A small image classifier, trained from scratch.
Model: 32-pixel images, norm layernorm_no_bias, patch size [4, 4], width 256.
Training: soap at rate 0.0031, 9600 steps, batches of 512, held-out accuracy 100%.
Rows from block 9, named by matrix and row number. Rows with one number belong to one neuron. Each number is 500 + 25 x the weight over its row's rms, rounded and kept within 0 to 999. All counts start at 0. Numbers have three digits each. After the name is the row's rms in percent of the matrix's.
# u: gMLP up (value half) (model.blocks.9.mixer.u.weight, 768x256), inputs 86-171
# v: gMLP up (gate half) (model.blocks.9.mixer.v.weight, 768x256), inputs 86-171
# out: gMLP down (model.blocks.9.mixer.out.weight, 256x768, transposed), outputs 86-171
u.147 112:503441549477531463505502541545489542534517498521482459478491532456469491471502526534487485512431481509500539462483503476481471487480476496470485495519528500530522476477500512503480495480483469512502510462501499528447465478514478502515481481520513490469524499
u.148 088:513501505490510517507519446491481524509517504481451475566512482466481490485523473548489481506527527471471522505489511464461454484526481523493531477505483461539478463464505465524538507488493530483503522514505493538491496471494499508513506493459516515510520521
u.149 124:503480526485472523489528507482501510511524454509493512470538501498494541510501526485500511535468479491471458497501456542508445497510510508507551453521500455517500506532520522534458479528487468517504489472495511517514530491522458507559502500502476463525466496
u.150 117:505491535515495462521477488536477531523516475485503532496493508498469499533470520499434490456522491470514495446489485478515462496500496507512463549512514523523488474470548522491501515513487483478475525477497508502564486492469413470502577522498492488484519502
u.151 097:480459536560528480539469495504500514461499493533517491511551519501480508534510516452502493537510490512482468500507486505544530483524503499457497501487488507534521499527548524504528508530498507469530543475508517473510488458486450525481498485467453508514475486
u.152 128:531515532457491511502523549518486489449547530532497465499524470494558537452499553549475462511482483521498539571501490482530516530508506481486533466504494446531525474507523516516501476491506488518541499485531524484473464442527545483510480479505469516481500515
u.153 073:476499461510506505517499460515534513517489495472498495459522498496508510490514476505489491562490437525556512495524482496507461524497505478471492549522482502472539449521473541485522541540508506506521505478489516509490528512476448486479514503494510496441505471
u.154 086:473507479487515462504506443505535496524510491498488511498509482541541469559522499524471525504475480576506527535493515541479465522525495513476491550502482503480482486539465468514470560490513482488484489495513492535495523536550485517469509509490506457507467476
u.155 095:488489516513488501523449523484560473468508479502465494469522482463476520490526502464509513526439511499497503520491496501549501473551483497503505465543510480525495496508470497502493529477504509513487485416550490469537509459473476487505532528475498529493470506
u.156 068:495499480520507479519495473502498500512511493497468500509506487473512505467568551500488507489442473468481520490531524463535473473498498477524487485518518472443500496511442547433493498543485495490468548532507492515510538494508536466498480468516513494466488457
u.157 095:498508508493505451505496522498493488497516452482508490471502470491456512498475516500495513513458513518474477491475510508490485500519451500531519505526466503549476507502514504538519532529505534510502484489514539476501508537519498489542517505505510537465555498
u.158 093:500542476485494555460497526511517509502495526484555497522501487514532490517472485540487523514524493494498538500508510479489456499521448488461497547517504511513501490486489533483511535482475530505476494517501522521528470506527493501499513509488437466485507557
u.159 067:491503531491514486478487497527510530526495508433501449444500486518552535494450525471480495496484503491495447516497492537532482497471521503508529578533499481537517494480470563460504515520517488500482502483495524521513501538499481489530534484477501533521489488
u.160 101:541520487452509507485519561539518445502520494510508488485533483510477533491526458508498480502469484534526515478514525507510516471485485486508434542526509479500500497497498522508504503463503489505451502495486479505499519507521513470538476521557464479527500534
u.161 086:518521518504439488516505469468505488490548522497481496500490482504502533504484499505490511506487503546519496499431514539489512470447490511501525468445497543511511496520515519506487471484534472536502519489507506519480548503512468515500520466461520528509439463
u.162 124:449530499507517474481516477534541536521485492441499507508478493510478489510516510474451518533493490501482486477482486523527492484500493513499546497482487466517473499489499522538506527496500561530519478488518537499489559480500503512474517514500458462540476474
u.163 107:497501475532504485494550507478491503484471496507499490495517532485479456515455473455492508482551466504495492514472487495496498476508476529556503521486504538490519524499477532495493484517533530513478480482528534530509444510503513512471492504499509542501512506
u.164 083:514536485497475523569518507500511525524502502502515454479525458502517541523563485527539460456485486521486523494503477500529502508457508463519549469473515462507523519503501544461466494500528526487452466508460512517485476542538499488516513457531486502524481525
u.165 074:485461523538497518534490557480506538498493490516519530495541483484498478491498463532451473508505524484492465472503471499501503540470474501500474484509500479504487500489553540469496510520515504459437488521521473494483513506487487507462496488499504498523517540
u.166 079:493506543496513515510507530451530515488467468526483542513550508482533498434504518451504508518537503498497500479488528528517516488519524481524467492464529515511466511483478458497468473518503543505507475488516490488479487463475493470484482414495468472492483515
u.167 098:484521512485475440482502470519516478489499514522466463469502491481488511520529481453513525535473528502531511479487500483523492469485492545517490546487481479487467481522492493469520541492494500524474511507556532542494485550523491510505471509552516496496486520
u.168 107:471504515514523478510543476502475528533462507501505485531533473503534468542481533478480502464498491507479528492485517546495503563499532457524496536484500554542498535483475517509482498494473514518446522479527483499494506512462498485546473511441474496524525506
u.169 081:487468549487529509470502567497492493474505535540491510509521526446518492461487557522462536484513454528439462518500538477525500497517514445506530464539501473522517506462481556526488527460484549509486502513548501501488514522517484480516547480512484509524466514
u.170 084:520516533489496447526511477517490488476547554489515496508530513501484462464438472480498483486511509539499496511534508492494472484522522485491498512549502551518486489529426496511454518464501515449502457520492502502532504511488502517517492478513512518472412518
u.171 108:492504502485499526476492463464517460488539498536508509480463506525487474479507460496555493477479495499526470479509513478482507480550463496517459509503505456484513485499494474500501489492493473507493487539529517480445473504540487497496504495509501492495502483
u.172 092:548477518515499500495500496521524508506505490536563489506483490502489485525482513524504508526490519516493509516432464511484505454493483496474526499498510450508438479541480472496504508525498484508503489487489503495502525487495476489473509514476530524541490536
u.173 116:492481482426458502482527490491525494509456523513478499491485496498545517530520486537472471510503500522478495493549495496455485454490489524514538464527520502509474492512526446481499493497498489491449464438486501508473479476544514462486457508496524500520526510
u.174 105:478502540507473490517509486469501518470460535491482525512512467515526509499511510530493516528498486534527496510508525492492525492503473521456534517501485544556515488480506511482513538480536475544441500504473518476540472502453493510490449493494461520478480495
u.175 101:490493480448520492461528524504509488519484532474458522531464548495511513492516560477439482454469510532522480486549505523449546527507514524517454497522510490487494488523516463533470517521473515469523478486525559464495490486508486479468466463517467490541503480
u.176 102:507468495552539506506479506500500526475542518492452510532509508499482469523497480537474474471467518507513547487509505477514486526475520499491514512496503491459514513499507481495482497518520525533538473515481474467446513530481504527515503512527462490496479533
u.177 100:511487531478512507515497503516533540539476480519489490511484492495497510536496520512476491529498475484509503506474490513462469522512510476467487508481532506461500554510500496514498493501451507470477508494549477503479491500488503511509496539533476539515484492
u.178 082:512459477449482504474552463520481491485519526457498541508549476504497522457475512488479504467463466536510520487528476517488516505524505500493522538493502507526541555474468487525470471479519505538471506500490482478499552479497479486457508491470507518479483489
u.179 086:485516557499481494518474492520489468482466490494512488516490501529496505523459496481529512500491517541519563471490543513558501508500515507477518473506533491500488548542458502525526468494473500487528514441495512447509496537518509450551498517529468505504497487
u.180 088:489508515497488441504494550521470494525481501479481475471524506498504508518443478461492518505484518490556498509499449518480450487524535466481527561538535484499493501463531487503524533486519499486486466446535473509498501520485489418467480529526508534478472516
u.181 076:468481529494455502458521493527468471497500509491492527526532523486517539491508520472532474496549494509497492468488465503500527508485516528503565506481502488489447508530521565506499502502482480518525500522499518490487533486522517506502527444492503469538500484
u.182 083:509486492463479506477499501527521523538490528498499502512517461455540485531472512488453563475525508499506502477460491517503489522471499486529474486515537508480476487477500538515504523516474499488527472475526435468514509452513541539467459489563479513542466523
u.183 111:485500509562526507535543500466505524503505481462546535545505492562493470524491532492514511521542470492507501483476537504508537508510492494541448539504499415485513486485503515508533461554472494495531511486465488490497486527449530508451493472469514530475487484
u.184 101:516475497496515471490492505497477485497502509570508485533505491472511517466516522476540446502498524485535533495546436513531532471502474482522474472504467565514520487553496522532465464504487498491501498486500481486507464540501482549519495525544518516469452478
u.185 080:480526522503460483512465496463508530514472516500506516500502504516528479471508489472531519471507513520500516463554540477496481508470501484539492523518517501412503502478502495499504455508475490547503493522507514523475514529446531491505530505498547524504525512
u.186 101:485500486500516477514521485546512544494490495474491512432539517492551461464475499549526493543461480493541475524554503520504458486477494495544523468497528513457473477482533467445448524520500490479449507463525469499519537516511486457511504492512508495496488480
u.187 104:511480526480538482490460535519499496510583498471499483482511493541543543486515513474507456495460527480494491489524503483526481527493493506494484575492514526474523488494516535492540522495498481473492486512488501536477519511508540475548410547501497498499472491
u.188 065:498459503504436549507497464485496475505525468517499502513490472496468474562492558519518495524470494506520457545498511518495537528482509461484524525512511468484504513485498490484545519495506521518505450464470536470488542481469478530501496490485474481514513534
u.189 062:513492490498443455528470496519497538469479498521500528512511523520512517446483457462514477496488546532563479468529484501534502515491477490522482548489502510508461513487523527500458540479480449501492456530520526559514516509541508452470479484489536484481467522
u.190 112:561527498530456448496511491487500526469546496500534493508505522547473466544525472546461508477498447499504497505528488464537529498489510529476496481492505486521531468523491470481528483497522485489515547538498501508537514516459480491519474481492460512530491460
u.191 099:476509568505476559537505485536527536486491462494443504455492538484535513524540531489489478512515511538495486510484528514503498520485483532518513489489485473526527501514495506487525509521475539538513523508475471528497545503477479522523492484514502510478441519
u.192 084:506471487463542513523488485480493457467497513562526460495494495526543536496499525499536494545490482461505489519506483521455529465483526453520506515522501485503517476510492452517555484534508452488487498480509485484566532502506474471518545484491451517500476511
u.193 077:496458490512489532492546489480477469509504497513477479504506442527497501477528489475510500505500540530523513479489504516516503497529510459563487479480510477497521512498517499480487492463519469502567514506536458479498523528484510449511508491490481508516466517
u.194 093:488510502525512435509508491508525525493482536512516498470551507494550512512505497518508505519505522469485494490463477519494518512456491505464478507471481433513507534521509489510492486558467500540517490515477494547496517505506533529457468502504503495471462514
u.195 110:491505530524492475471466505519453490488471481504469478509521494511497478481517504472496514513514489536486457484540485547461500512554469477467505532508476475467473487479522476479490526512514484489513533487490494476489531491514502558482465485518454507512542494
u.196 082:522477455528524490504502470468477532552500528478451505477475510516521520521500530504466454540522540509490505458496487517488541529442452542490521453461521484481485507545498510516506504534453484560506521477509461518485485488518478512453494498459457510490493527
v.147 098:489482493468507534483547522508499491493494478488497474521497546492482514486516496536480517492483488542495456521497538507453491528505477474450489551491488487500488537547516523543515534488502573498560516512513523506490524523511467504480500497506516479541473520
v.148 066:543476463515531530520484491519556489482517495468521466499436503455474522488455524506504511488461491484468503497506563544525484493460501504474519430481533495462488444545504513542494499511545474462474506525520470524498502500474533535501521481497500517489542483
v.149 110:540486477470491492470467455493533518504494555498500514519521470502537538486481454497487466485568475531515523473541522503487555484534515522516500493479494501490521482470472488471491474508484451485535517505472493520497476486538533545488512475485517505500510542
v.150 112:496528486528501518515502486499511470510518519499498524532558496479497488506513499519491473520488487488494479503503520478526518506523471455501526490510516459478518539558514473502475455489496473503448514525514481552506529515481493512486473549498552478491541561
v.151 093:495433482505531511475481516479508482482458483550492507445477493443510503476517504524479511520498505543503509482469483497502496473485496470462522519487522482498525498511477496495463505508490506513500512532494542574541505490479578504500525515522463503495466495
v.152 159:463505504496511513522505490526542508508498511490510520523463467464508529500557523528472507494513541494503491485516485519520478483528523429519564526493488519524509519499548467511486504479503460502475477456490518432457518488531471479502505523485518513508531511
v.153 083:486505486526511496476480496535543477525487495531502507497496530464545517474488540472507501524515464473488479525515516504491445503526540511552470515473517456511516580488472540506496479461511540475472478497483490494445464485511490518516488516470524464523501496
v.154 065:519507517502520528469516481442486516528464491487499490494494470467516522501494504485457482497440541509457459476533552511498487483444487469527485517500510507482500512477482539514479520452484523488473482520511515436462509531484510484479502486490496494470454522
v.155 065:488459522537501523491503460483508481499462503512512492488550483488514510477496506487484532497512530493477529506490505518481519532551456498506484494514512532491552469532496507501491525466463507501495526515459452522484511500503464520454466501490498494496500537
v.156 099:489484514482491479484471528489512485496500503481493465537483489503486528516543467506475484512496479549496493514524506505492526521483482466477489497445490515500497529487515475512469486428502472537483500529472472474532483487459487490493487490503503541490548497
v.157 077:498529484485512543502486457530495519483535526500449509501539530487526494446544507532492535484480458488543516514485508492489485506500466533506495513477516493545480512491508523476489523525437484505529519514547472532514475500486447541497509463495504508497515519
v.158 109:461502534483499533504452517478493524528499499542547485520505554504479485501403495533464489508550532465513500495478492476512495522483513487477492497565507473506482474496516509512547503467520469492523513469522524508484507501527487473498503478514484493500529504
v.159 086:481498540524475497482468513516506468504479519550472485466501529474479475461481514471527538500509465476509489518520525456549475521498448515518503469517518490497461522484483511508505507498504548541520490483542522479542450488508490504532507492461513492481490515
v.160 127:478471492540470511485488493504505489480553530522531492526483553509497523474484464502518535503530434467501496462497499488523481513506497499478519513516488475509486468503476474494515485516463523519504496503504488467533510486532510433479484491505545540506491473
v.161 076:526475505488536528548537511481498468448470500506515490480448550506504528493505497452491496518485517477490522473545507486518523478489494527505482522490507505531517525459458525471504476470526540476521480507487510501495550489513505526498499527489478519551516520
v.162 141:482493498491510467534545524498465491481551547525469492536499511532545540475550461506485481492502506514483503451501490457513498522514480496498491471518499507466492419495551514507528481455471449534504491493490449516479514518487516536497538512498524495489466498
v.163 071:494532492476512513491474484490577469500460552461526531488509499468482482481550506495507475488461507530484500485491476476527497487506486519503547500505479540524515507501487520453492570555530504529486507504525505484532505503535490489488478508501473487495512504
v.164 055:501507469462544556495485534458503475488487513522515480519505516508460515466495497535465512501490518474491434473472527477440502486513521466523489458508527510526506498533506560535503529510534527508487465506478505531489488465532481511481507501517524518508464507
v.165 078:449507521511475535496517514490494511498523520507530507526460543511485482446503477504469519493552519521480487473514516498529490509454464506510491486460506501488512512479524545509519448469473498491524507546500529476503483440512507502482504480515474524475529498
v.166 061:467500494507486459476488509524502474479546528505555553518514510494506527469524503490458497522442463496534509471519494454503475532457515486528502495477506470488465541475518548543510493503494518529457477501490497494506549452518484493534476500462515516506522493
v.167 142:498517525514478533493475504550451501501509478489537525489502520487524483534474519533468462491491489491523492500484484525520517530503522512467513471459486518511514521518524489513473462501511450503433509494454532473495525482489526495482481480493503525473504485
v.168 102:458479504523484494523527493459475485469502511497517476492511479537532538492541463523491510533498525498478500440530497498514490502498496494487514530543470501485462510448473494499497487495529511527517484528496471500531497553507514489499537491495528510453555517
v.169 105:516463481458479502547497472516488480531491486488503479497511471531505509487531521544490454509500493449491500465502512482525471540512511508523482479460504510471475506481507522464558485520492512511501499517467464494516453514519467508513509466463486527506570518
v.170 086:471482525476504500530503493489463481479512529522521497502518499502478449488475517484507511522499499498525497454487483503538507584498511502522506525512485525530514497502505463512512525489496508526504503498426458512493490502501512536526513509491532520504544490
v.171 117:507510510513496476499465461517475497483425504481498451499516532525480468504450536501491520538488509490511490482490524510474505554474479498521531471505533499475495501507477502460502510509501529489520511502543520493499513463511498492522509516502460512522503519
v.172 114:548485473502515496541480534472515504485489492490490511560498505474517521481404507496472474511473489522496535519483539486571532540510500494475486473535514510483492536487514499509481490495487491550471460501525497472526514504515500515443503512487480477551509491
v.173 124:485507525522535513489542516487526491503484481510498503465508487490477463471523542496521502508516493499475489529501538499534523534470513505495499487514487494475502441478499541450487543519505503463515540501506565474493505494462536528497510479509481482511465492
v.174 116:456505491513498502529534485483548500524517520544497442520538490520517530518526489528506523500547479493542483501464472528510480496512474493510473524507512505482527456511505557505482515497498482509485506492468503568498536447502485530500516494499457538514504521
v.175 122:427526546517497474527517453538496515519487515480472515518516492477486450520503473484500507505554499492527488540468545489549505526525445523520491467529502530461464530514506524509500506468514522544486569525491482507501475482510487519511525521472523463539503492
v.176 106:518497534479487509517506484502534452494459468490488490451461501510482501472517528446547491534483532529484480483492484524501548474477475498530451496527482531511495481511467474460497532506480492505522520537525495513502507510531457532505486487490522485499499562
v.177 058:443493496473464442502542483457511494489509505474507489525507531488489533495505504512513480496513466499493537514533512489511498476513480496469465542525503504477472487478546536481502504558486483498567500550521517530464461499499510501476465467513530538502492485
v.178 083:545529515521481486503502536462508514517478540548537530510472510462506470472518511514492461523486507504491498468475549489509533490488504453572489479506477495452531514526544520456499495496473445476507509450502480472487447471483476510455511449513493521451488500
v.179 092:520500538513513469507519488476490497507486496504500506549519506474542544530532508552526469485485465522474517467469500518473493537533530486478509496536537523515507511514514502536536504491501513467494493515534461506490480517504508513484504493524484449491555530
v.180 069:508433534472508548535565498499484478454529516492550488542480509536494519468525498474513515517483496479494485493533551497482509480468531497483475479508518562481482499499495516495495557523451471537504489513475504475490472506466525549476475472468495507489503503
v.181 080:482482491466524521515481496457487449473478523520469467479506477499508481498501565496500475527513503524453489482516473484492472496493550533461502506531481471440497538521503523554462502479518482480496489482543481473500490480481537506523513448523513503503510539
v.182 091:491487499449502510510483536495494492480507484480453503522503483488534519515438533508510422504518498493509511509463501546482536443525489478465519541541541474485476525509507487473503507522530502543479474546535534511535488483499507521498506479511514504509473504
v.183 070:496461549484516478525518466473498501482474525486529489504500507468530509512487544491470498512480482514487494511560519481504518482518507499442574500476441501505482460513492482515507514457506470529484524447498491509525519457540486482502492481466504510469496476
v.184 080:525443516498502508556579523468522546529506464484478490511495507536488524525556518529537492452474499490512520514485478510522492493531505525520510498516492486481532463544496491548501509516496512531479464504527512504470499528487495488483495495446518498504490485
v.185 095:502531493525542547522507494515500471478518467502524484485504497487492515492511484455526504533502479468479450507513509462522471486507449516521465536503526474511471501520507488512523510497507544535505489549498517485499481505518487503515522451480533534504478466
v.186 110:547507501519515497528524458520502487509465487499498511491512487500508517517467412519515497514471485511501481513511498517461519478479456507504477516488530537510517523516495520524442490504477504533564476524535474482548460503513514541469517510482500530508459501
v.187 108:457497497514500535489502522485485432497516489504466511504521503498491500469471505484501501514497498451518464473511496494470534499493502460486470513490535490489515443541467539525479497456462494517499494446483468489514493531499524513518530491507496501506505495
v.188 080:527492457487497510553478501493488505478478554520501464472529484511515522502526484513538464511503481492478506463563519462497482451442534484448524487526498461502452482468502477547536517471499496478481452474512532491479511501524499497514512463467479516479498512
v.189 085:536538522507497473531504543503537497505484510500545482520497494477507518542498481494499492513500505503525507521513523497568506535512516459525525486493518516485460531523502533520490499511515525488471498548520495480528488504506513521479500489480491516497523500
v.190 132:523505505464515520483495489518530527511517497495495517477500506501469550465555543474498500486489534498496507543460495503472500502458475500502484479510475535521510502531507488511539435491466521486518500495514493481528473468531453514505493532515514537504476468
v.191 083:527494508468505531506528450501487503565539490521537535538529482475478488466510427529492462499513498480491446499511511513503475539507452506520489487528523497542497502498453446500535531475477538493493494477476520483484537460505461520520519500483501464514528507
v.192 077:552483509500480492488516500525464421495513508556519468479505512521487512489523546490512483505486500526517487514502462478531515532517497495489514529471505497513486521512477507500533510529513496484464497444541483478457499474494493534486517515504503444520493531
v.193 066:499520495483488538485501481466511464523491495501498499470524519475518492451505574474488490498502516505531459484506506520493518526502496516478499456465513521478501505494530495453488479480514504566509531499564488476477488500485470483495527497489519524442516483
v.194 076:542479470506496539513548513513528518480480504501478528515505484527475524474491481514529476472482503526472502523532489511509488570541503510494502539490471489450505533515525529465528441509534472511523469494494505499473479501479489500431445531490443546472525515
v.195 122:474485501484460485497479503518558557515488509521507476552495502478514503454535539481508507520527566522479541498492464509506482477508530504505518499524490503532488531565488560513487534484458470513474535509465509496489486482482473491528493495501490523497527489
v.196 060:501489499486485441516476489500491476485494500475521495520495529485467510530556472456434514476460501483541471550480540480529510463497479462474500479468516468506485526488507494504506502474539519474502473494492506480483499469502502489479481525484469488516462468
out.147 129:498500461485511538496535474475513505477498509481508520529506474529536515524473463476527514463550525499504461545473495502497529514513527527500469505466482495451511532537472497499523513514533533493506491523518526492525517494459545470477506510537470502518507510
out.148 092:488519496515507493475500526506556494500474546487521508496524542549535469502498510471507506469481482498496507484512533532533518513491508466503516540470463507444528517512499528456459510492484504504516523486473485452500468540536481465488517513491513466475471498
out.149 122:524489506521511485489500497526533460465553528460511525508507507504508514478497475520465546465500530507514503523523510505478514510529489520538530567471490521472485487478506491523493534497501488531488504555489484472529495454467489512465495502492442517528533482
out.150 115:504530492510496467518502466470505454476524537512448475469520522472507462476497464530553508497471533546510482531491478511524510514506519531462506482500491518494517474498493525471473502493526511508476532515558499509481545508450546527513453476545460498547489452
out.151 094:533564478477504518500545513535501494507524513472477520505471522514513497461520468507523517442469499480497554493528491455483507482475506492511474516459508498508515509497463523495494488476561520515470511502495467520460476498537508470449495579486520523499516523
out.152 116:448516511525523456465532469489472501535473519467551520544470465537461479465510477489490490512517522492542515475497525528489532499498501509479488545517545493478474493495484476558485515524531488486500495518509493499476512511477497460525473470515468500520411502
out.153 066:481509520498499465517497518506461498497492510457536478512550463534483521517525515540553524504515540534490500446519511476496481492513494495527503432501482538543486513515524500502475537502488499509480466529514479538494467485509521508502464504503455515533505541
out.154 086:463506543455493506536482517468468520436480553539497491520529526480509534483500470500537484476518515485498501473482517539550516521496490510531517486534510472502521505482522496519519478517531528473512503459475508508526501488497504459506464499508444487491510551
out.155 114:492509482482502533503564484500480524543483515532473527522475498522524510507493482525487468473488469523507513467531522462474513514480533513481474536472486545494513490501500517504495491551507515476495496564445529531502502531561496512474481483509541482482522490
out.156 069:532530510497475500505539501501512513534521561534513486500491512495480511495500455493502497521534523513520483434464504516468541482534500549485501504494495511550451450521529522496501531491521482471502491533479527447489533509544464510483496502456488490508522559
out.157 086:493520486450506519515489518483437496513487514528469495487503496502505552505486516509458503456543512544519535478523500477571488530515513489465521507497511536465523498479525541514500495508478508466502500447462515525515510478541527518531485546483532500533504477
out.158 097:497467524536514487478507487508504498518506496503488478491509520474464519519485490470505516490474513524490481528494542511491504502516553482522523479498519510515522539519507494538467491490507492494481475474483464462483487577496526502538494502481574508527515473
out.159 070:528521490507493490507507494488482499487500499539458543579529485512499458526534468494493478505496464464496508569469490495480490515539502496514534481478524511505467469498508466532506474531520489480514511497489481537474516540527496509460494515478539476522560507
out.160 099:494502524520493496492477477456484504454487528514543484552513500521491485490459511522485476502530498481472468517490498484494538501471529492491544482496465509503465491521500468477470499473474514465537491514509514527466468494493512508470493470499530512537471476
out.161 097:430501531522508494485523520521472516469446518494504518487484488522521478509514507502517505491490496478490512520530542471531523520511514512520495534507487453471487516492493506517514507544478508478503459493507484459506476493497526495510476550526487466499531495
out.162 132:535466508498484494474489496507519470504530513557520520480544513492509552496497489528565480488497508504516505505529493510500531502524488497498496542484496519505537551500504486488523480531501449498452494526522485540498491488525485488493474507519524527476512463
out.163 108:509483536501502516461471455478523516498515525532467464496445522492505521472514507529518459494521510457490479495477506571480505525495460473438535477493497473486454439503503461495485515521499486535457501502482467496453541509507500478523518525537480490527489467
out.164 082:443499535491528515433511550484472488512486503488505548528482529481475489461475497470453492521481480491491488481514502511466478487503545510494508487542528511476482489493470511485483477505474542551524518521500492549481551491493481504468477481518503481485477495
out.165 070:506524504489506488523521511507495473504511525499480485520463514527473510458497487525529514475510526449473492548511516515476560526503466504479534517499520490484466517496503493505533501466489484488483511502501491475549492482517523507488494496457481488553512459
out.166 075:516519491502494474530460498501492473506518565455519487498462512554488498519464470515486491502530534510504495561511493509471504520499494501485528502477489529516525502501529523471483533501502497504518494483501497544529518487490471507510498508536453502503457472
out.167 105:471497485507507559503491491513529480458525523468521524523456503505491498499479495499506466475530470493498525501514547523568477532536510468535525466500519487512535498476493506536501487545478472488535484465467509497458543472487521498458497436460510539508492501
out.168 118:447514517528486521472467518477531513481528499509509522504491522490486499449526449503513496492528482505482474516501535488517511444488487489471503475490502461439488454530517542518487476489518473521576493530520532518444496487494515505487510493521486484492471467
out.169 085:525557498476458507495529472495535491516506492453552499502473505524541516478474496507529445449511537523518536497479496562517508530521528545520500524477505510513469439535516473442478449517491472498533486471507491543533554492484468515460438504482486497501512476
out.170 089:496480522534487501483509515481518501491481491529518512537532500526513519546505490529502505484490467467516532500462516511514523505481508503493493505460483484507513497495530481508544504530489506550525518466490503509488450552521503483496513523492465468533527493
out.171 115:499479523507494523517458520532490508487493512480470510533506469448509482482537528495452474521519481486495469503486464456521465475524551538507525502497483527517480495531486499485492515491492460477507488487466468519482504490517547499526530488487492488493526426
out.172 099:453514561501477504509486468517452507513507495494519490528480532544517506471479480513513471494515496509545492496518529463511527508478518535480484491500549474502545534505489500496481524497516531486530513459528476481501498505518501483526486518511501514444482471
out.173 122:476516495510524533519453494446503534508475504577531515514531472546515465508497526493458496509504473515552457513469503473551492476544479464477431475467482489535485497508544557486485525506486497483511462544471525505506518477493493519529526479500484470459503508
out.174 093:525542512508478487501493514509502526515511485523513519480465540459470473499480531477534485454517546503469466490519479439518511515480483518555489518518488477478487553524465494523512507528520537478485516504509462510526521460492561506513565488475508507491517440
out.175 108:486515468507484493533491498486548504536564481536505467489577489488498492521514455545547511500490457531503525513460496486514491459485486483527524502456498522527534519481475566484503489466553463519484498518498487517472528511517472533521483474513491562491480501
out.176 106:492539454460482539480486557520495523501496482497512510471500474483510451518524511473524516496525493493545463564492508492482520456455502489512514475499531513486547490482495509537469550496485493527506474441515467481483498521513558503502502514499480471541516479
out.177 102:498482503497516520497529503532500442483501540483529496501486517512519477478492495460488506481516516534477496501534505461527482503531488528557525491512479483508517476465519495512468464506498498497533503498488528524508515512510506483480528483476494502486514531
out.178 096:455531538489471505472503562459490486512499477529497500491479505502514510536501501476528504483532497494506483486453479466469489494479496498496522415497489507508469471471505496451501554533485535478522459485493492532515516517508534480534515491537471452479519516
out.179 100:524505463508479514490522504480510504509547520557518510480469505465476508456523522512481472506514488470495478544468491509459492488487476487551516535510489506506498481515519488489456524469481498544511503553494494507492518443470494464438514479484504509513515483
out.180 099:484462476503531511533509447472519485456536520504539553519480480516524520476507517550523511448503488499476545521487571456511579502519510509524453468494474463499508492498475512533501470506478505525528512499455513530488537462502508519530472481501493510531497495
out.181 085:486536519488528480508474502506487540487532514520477479467490481500457467490507497510462530500475480545513498500481576471468491489441436515502473487494485513496525481473500495481518516450471523464507500496505468477507480501538473491507500566519509527465499510
out.182 078:519492472520542454496492520518491470455494499486537513490494524512474532496522508505494470492456489531465535508553502486526499472516524479434511536492498541480523511518490526464518501447478528540548534526451566545480516519487438506498527487469508481486524488
out.183 099:510507474460490502506452494521487508529519494540461470470500504506516506487553450486542477508484470515527471471495458474505435473474513486441556482490492560549515550535477531504492466453525500507463489488514532514501485484508487494529513491547466519515538509
out.184 112:498480498522493541526479495481529517473518522445516488486493495473505504527485512483518554492538478488466483477483508490500444491486486506496490502520541495487511494468520472473541501477492484509506512523527548515508524490509515468451516496501443500503489495
out.185 089:506456445489547505507523481531474488492545486490451471482478498523492513505488521503495472534531494440518510476478463532494507509487455510489506489455500518521528465511508532513496518508468514492502518513497504517516494459509530542502455545501469444494514509
out.186 114:508477512518486482456482503513510473497531500553515523551423542507474495520488499495498527493522507519501539467452534508504515526538510493480501525477462472541510529529485518522536470474502493485526495483456493438485480540467504531500509500498506496491516528
out.187 097:521485524506499509509545505479466503534476488483518508495491476509472474467485485499496509492543478535536487549488540512471549496509484460460529492510481510524453530507482472511504499515519503548506544498566520493525491513488452523485518515504459492500518508
out.188 065:497498512497478498498510520525507504496487472466496530523544518521525498431506479444509499525531486496453503440503509464518460491506502527507492500477491553557536471473512537540469479461463489481489526502520478511513484498558498480486533517459544500473515494
out.189 062:490556529511519535477512514484475511506526505465515479520447516489510503535495536485493510516497438457475506523449512536502473498480478493470537490472503503498465479543492483495531515561483521495478495493463489460512495477475494524487513503534505513504529455
out.190 111:502467510480482519521473494504510497501494515528496518519503468463522549480504539469509511458513495489484497540479506520495495529519506447495526515491500510512491528513517469486498506494466486477519498500498493474504454473537498534503525514527488502546494541
out.191 106:487455463476491512453492503423470432460495509488519487527489495534495546494501494506531519504547493475477517486470473486492491460545492453501503510495505532473468484498505499540502476494497481487527503512551543489509485452559505470491463477525486485523559512
out.192 085:478535483529507514491525484495538552474492519479462534502543484506486446521503505517501485477512513475466563491508509468504491513489510481504514486471513491484535508535465515535465508527525515494505507484509498474481528492512473526443484479518516496527505509
out.193 082:479526534522492476490447551530535525527548504506548516503478528455532465493472511514452483486469532493461494494515477472525513495471465538522524543504463486489501495503461538498495514556471567533471487499460522522488456465520492547491490503517539464518507471
out.194 103:557500471465496514474491515487524463498533473471504500582475487508474526506530503454502486542522454525470514492529511476512488480507489453514520536523535534494498478465508524536505519493516489484467511508525487442497477491519486478461534481500510536531527517
out.195 109:498505506453502533511465469518471523509490533488529497508500517501477546493497460515507497539527521516527579488456487474536505503515518519506468513492487528513505532513531522511490503496447504490492498458500475470483494474500475452497529517472504468500494508
out.196 098:486538538478491479510489526506545491484507475500568495475506495499446488486541481502529533496471447478467488560521484442516458476535527495523474519549484529509526506469546501483484517466546517483487495524473503488481490500475490475516485474544540480522496450